config.yaml
model: "image inpainting model"
dataset: "pen-drawn characters of a made-up script with 800 signs"
train_examples: 395000
image_size: 32
crop_scale_min: 0.8
horizontal_flip: false
translate: 0.06
task: "inpainting"
loss: "l1"
arch: "unet"
norm: "groupnorm"
hidden_act: "leaky_relu"
weight_standardization: false
padding_mode: "replicate"
widths: [64, 128, 128, 128]
blocks_per_level: 3
block: "plain"
attention: false
upsampling: "pixel_shuffle"
init: "xavier_uniform"
optimizer: "muon"
muon_scale: "original"
learning_rate: 0.017
momentum: 0.98
nesterov: true
orthogonalizer: "newton_schulz_5"
adamw_lr_other_params: 0.0017
max_grad_norm: 1.0
cautious_weight_decay: true
max_steps: 9800
batch_size: 384
epochs: 9.5
lr_schedule: "step"
warmup_steps: 490
weight_decay: 0.03
adamw_weight_decay_other_params: 0
Rows from block 12 of a small image inpainting model, named by matrix and row number. Each number is 500 + 50 x the weight over its row's rms, rounded and kept within 0 to 999. All counts start at 0. Numbers have three digits each.
Before each channel's rows are labels from the 100 images, of 14848, where the channel reaches its highest value: "responds to" is what is common among them. Only what is clearly more common there than usual is listed. The data: pen-drawn characters of a made-up script with 800 signs. In brackets: how many of the 100.
# conv: 3x3 conv (model.decb.0.1.conv.weight, 128x128x3x3, each kernel summed), inputs 0-127

responds to: four strokes (56)
conv.44:455505475450641487436482463477593420504431475531453571451547453541589413598510521500496588544530485502550509478602504431466539471539435537456597505636537573582521420535524574540475471433493474485523520507614524501505524464433536510503529481409585555561525501505524518511521512545518458523535557497464542524490478459564628531560496479449515525461616484492489591466476488512490497541511

responds to: only straight strokes (33)
conv.17:488469498437507577480466518514482496510570602528466443429522523541652380535513490482527546593485469375366432508504572511519626422518465465458483478521477468472467483483469477461491477528481471506574425440604508460510467487471527529453527472508604498475493495530506537540545560523441539470546591445384468496497565439530484495503532431454529469442441510482476577414537464481463451496410

responds to: one stroke (36)
conv.71:529495544491510505442533474510509489449487495518466488557517580507630581476499489518479493520483499502439532476515478429413465419494425552461452520458511562471450484506501537487492493542473433453504400438535542538441472522495647502450457494530486593545444487524500395416533431534548515499401585417426517562543424584442554513520407458405520565476552594442500479485458495556460518483632

responds to: only straight strokes (41); one stroke (39)
conv.112:398445480511593553525506493468439552486497609508455394496484389472401419500438476486482473495496483583435493538602503457459583442459450508444469520470590539459448464534524509454518456460493529514401539567575470518510545490517571576509486566556505476460499538549581500575502491507487503562557522444418410569463416445511564479413488525481528447505533436548464543521420485395454508474455

responds to: three strokes (63)
conv.36:372539506583480587463490605424493504625496542526390560460447423555580531581509516463529609450536400530488473438523437500494501501545521465391472464478465452492543499529472496467481466506497522487514382477604457409512552457529561496451511488443494530526517499448409596475519477561548469466523493519513511503462477414460557564500417559505475551434488448471534495585483469544551499482449

responds to: four strokes (53)
conv.43:461468469431492454516503555415458439524466458473461567370488377527455629490479695619479572492530521520514554441454458464440459487487483510464459453535496461506523568427544496459451468490530527554454543440453524625513501543493461530419486502498504487545424513492415443489492433507469559508527460589524522516499501494537527473587497595498453409469491503446527479432459547478475531465492

responds to: one stroke (36)
conv.76:471602514480496433493525511523499511429457538442602439509519531456576455466526480463437476497488451509484435513527540515512614440643453459527524545567558438443508541483489514531509673474500586447491519462466456457499457471482437479543515462509495551498426502477462574497490490444536464441454504458529498441474480464486538464465352468442419613548419542437495454483499604459582519537445

responds to: only straight strokes (45); one stroke (40)
conv.80:496532515524606517459435552529467536515513468618526542463440457535468579458498574537496415528481421502480470530418463462463494435436562657475417464494494498501524593490441578546558501552437471438524576547515501444401487459423512483461468514498535467529406509562556565467472483524453501452443553524451484544546564449501570414496509404446435483453463470607473550482474508465568526534559

responds to: only straight strokes (41); one stroke (29)
conv.67:491425433590415437452543555501479567530436478532466396570456517491467550469489473471598539549459489449426465524527425492491614509493447559511484517482498522546516553575528551516393613449609554499514574513492492522483497458502517568564547508529462539517557531540454428486466469458489499438393499474445548507472417424485449507413492580536522510514644459514553576494474477541533434444517

responds to: four strokes (56)
conv.0:422392421453433461508480546443467575609465359469444459492502468473512482422456526494445402465481539560457489460561511496583509493489458468483490465454531460528496523406477506475512582597497415621513654551466493483545488578497506485453534534522423453539480489552458538482463498579495487486537438468455507461500483467497659499489507461519432512534466490577499498566521458468412497496518

responds to: only straight strokes (43); one stroke (36)
conv.39:481516550536461492481518573500381463519573527453480440432479524456464456410483560403414527535498416467544382498507628505502427408475458562542483538438471457568552584531495454643572436528475493546486476467566440477514467520482575620545386457533543557482467523532458498542519517521487403522561570496490541560590517500561489505478474496461491500442520511498481482451462455483490453479541

responds to: one stroke (41); only straight strokes (37)
conv.60:606499459427510555513490529510460542561530523544528517482433602581458644568434515480482474517457507516578396611352566591495574481535447487509472548510471483483572446402559504503507498525566487502526468558529487554529478454444430501553458521520499466583449465480505434481474468405517450587511512442612422446437469519567477538461553458485536485451441540532521509458505518500468504513548

responds to: four strokes (58)
conv.124:487583528558528594475463574470455438539476426519507662388493486465459517454525627403487473548560535513443518540487523479530485494464526460538481503444503514532498461492468528434618536499519489484502490481490554564540562479492505588561563466485557548493522515524531499492533490556562441528487375432512512585509472514491539550674494564499547464496497452604471497431486475441397538480487

responds to: four strokes (50)
conv.93:548478536491484537500491503521358496551510503449483616475496452467465619516440484518493451483450539529478547479561501474513532498461455533500494465658533488584647452533528639521600474496552488497454473560525509475526503488536563480380541461493660615510496509472464572462492471504644496445482483474436507499438511481475505496527494501514501415482536481535473530464471482505515459447531